From a checkpoint of a small spectrogram enhancement model: log mel input, arch unet.
Rows from block 2 of a small spectrogram enhancement model, named by matrix and row number. Each number is 500 + 50 x the weight over its row's rms, rounded and kept within 0 to 999. All counts start at 0. Numbers have three digits each.
After each channel's rows are labels from the 100 clips, of 14976, where the channel reaches its highest value: "top examples" is what is common among them. Only what is clearly more common there than usual is listed. The data: melodies that start on their tonic, played by one synthesised instrument.
# conv: 3x3 conv (model.enc.0.2.conv.weight, 64x64x3x3, each kernel summed), inputs 0-63

conv.4:521530500462530486509444495519548506518488494463492496481509563475447486568491501482431553516520458486510397481439487538512387503483335487500518480430587521481503467475494481274490528493511499
top examples: bass guitar-like

conv.0:477581515492495454524427515496499546523526489444504499542460559471514473589661537480521579475435484505530656524496512515516395504480503496523527460626584522440537505481576500527494517440508463
top examples: square lead; sine tone

conv.58:465477505432502520500402349553544534501489451459450537494461539521466532473492517497429494460552545457505620501381512475498398476454497571481507442578519471469466451402482496559426451515545497
top examples: clipping

conv.37:456524468568549537494517515529534570427497400535512504497437510475443506503529534518522444423384466581473462446483499436467471510436457431511480364462517598557487552461522509426380462501518517
top examples: the note F#

conv.30:568473482319558516437507514520544473429495466548453393509493498489475526525499507424466542504545451508419492615505499543449461552414497506487475442509574538502444525478509513513439606484468570
top examples: clipping

conv.27:561477546483442483527511439501481427598448508507553526501499482434519599523492439519600486511481432556504421512513559572522609467527541522489513570416598574516425439541550496547515543430449535
top examples: marimba-like

conv.11:498515453469511532553547521470494542483551534508560473526484529481470461509556500546593523479555414452518473479415510515397460519471622487486422391427559546473470583411530492510484481492537356
top examples: sine tone

conv.6:514453555350553550424503492508488539490458457573480493508471491471481520472488476441433520493565443504326476539502510491496494533429532516509508503523527499620502387505507554396449541486536538
top examples: organ-like

conv.56:546461528484514539462554507372465465495498491554397529538545467603518485374554581463506476494486520481474521515499428451571414494569443485514564551521546570455569445427415438484483508531496485
top examples: quiet level

conv.45:496445491439516491514417447479465509553446511414492501551494455478512524428435505540496538532589526494445475427363518410557463520518431409587425401506472521454564482556474476414510506549514483
top examples: marimba-like

conv.39:516444507523499471468357507409463494526494537483550521503565481449538591425438558455483532504491460499569548469477490572535563507423470487509564537500649406544530480537555550486399510500475514
top examples: sine tone

conv.42:501399540604495482503489467507494439524515484474536537477402532518432425479492441541480416461508495535465443445460565405525494517514413464463496543383563586476486477409449414453512441511507438
top examples: clipping

conv.1:580507494454533438428442468465438492493488460509552501458483474497586456530492526539474508486540451554444515496490596422456495478465480492489500338486447534441479518467379400578519492562545410
top examples: sine tone; clipping

conv.34:598492541448536483395450430536487481401460431553471452435478493514505525436522515434557534540544465441400492518469524524473512456364531596455489492455563530525459526501483566507490606533524520
top examples: clipping

conv.5:516591541494427322447392545439467550506463531541584499468490481480479480471594470530489590470521474463525518509503586486537537513491515494473531487577510377494424524468500427533529479499464529
top examples: bass guitar-like

conv.10:468450504536654454488480561524530557559475492485458483474536528508439505547557534454458454505455489433521541438553551533456550457488381427534497554591522487465518520415558505396485517429433558
top examples: marimba-like

conv.28:480553511577578453524446523494379540514532544477524506472514448565511399485428498510513451446388511496528471442478532440451594472511497504503489522392467437447492485423542537411439392503510528
top examples: mains hum

conv.49:438491563507562484542589588436497558565513615444417582549536536516507443512454481528494550456528479563489507447559484500419438593535542523495489508468487401479504501508433417393466541486483511
top examples: bass guitar-like

conv.21:512509478509568550507492490521510565441515392568481513464417503381546437552561534523528455571541517439478544517497491416485462589502478446527494409521438448466489524475564488538427446594609520
top examples: clipping; square lead

conv.46:469503483674506456517539521476490538556505485446540579483534529501463461434515534544604464486430490532568479395499488522546470461613476505516487575457454569468551570504483500445553414561481466
top examples: harpsichord-like

conv.18:458467484517569378480543630547432477537470499559498451490449535478527464449530449488556535497503438492522590537514564497545463452593474458543521513545384577502524607456445506533467452462529451
top examples: square lead; sine tone

conv.35:486515517532517477490539528496507526458547497503532495476481513529545494436501500445513495486522534444487460433433558498508307573493360509466439522477523462520503508441480495337394518509576498
top examples: quiet level

conv.2:580461538413531481475480523474500538517546486543552460482394492458484362492524473519481488506467444546481509547529476422492483482445515513465521394521529519383456430444484398571411595494471452
top examples: clipping

conv.36:518420515580555444448463428528471526568415474509472523494491492464514457391461549497451582502447493498436445465477481403575415530452577556542516524474605523453459485439546471548429491528508578
top examples: clipping; sine tone

conv.32:459498452550523542491451419618504530528531442523558504468519518510432574437521532513551452490525507460531383421513540535478568474554362449502474514423534630481508514440566548466514507497548504
top examples: staccato

conv.3:603497474421524462486482475540567598507482430559533549441504509552497506566558441547581370447450451527531503584565506503512479539450500487453476457520424569407421507536432463532457512527532512
top examples: clipping

conv.44:456531517376589461496416445478595505538510414529506501486491568428427427537477566476498536517550558470508472485454514518506489490510388499515503382463597541478475424419477436517524556513507535
top examples: sine tone

conv.14:536434472497383544507495518488444434542410541512451518598483420466593494492445532507528446557553472502554485501482398503565560529531564471581428582461567439471484454536535473539529418533485473
top examples: clipping

conv.24:493483476460472410479516550352393446600555530478439499519511503441502537476442562477478525474641463533487522517543533553506542503513509578448549483488523424555463486565564580506508507532422495
top examples: bass guitar-like

conv.26:527462580508473472465495479457468555582447461516410537512416460430543450456439552500511414562513462455465477436479415456509539514460599467551459525475564529390435406446485440523454465547484460
top examples: clipping; bass guitar-like

conv.50:476486545551550481494526450531454456473468417549511536477466532549420454526523535529381506449451482491448589484493536399472478579459407495497466436641513470534544559414522482444437451479443488
top examples: marimba-like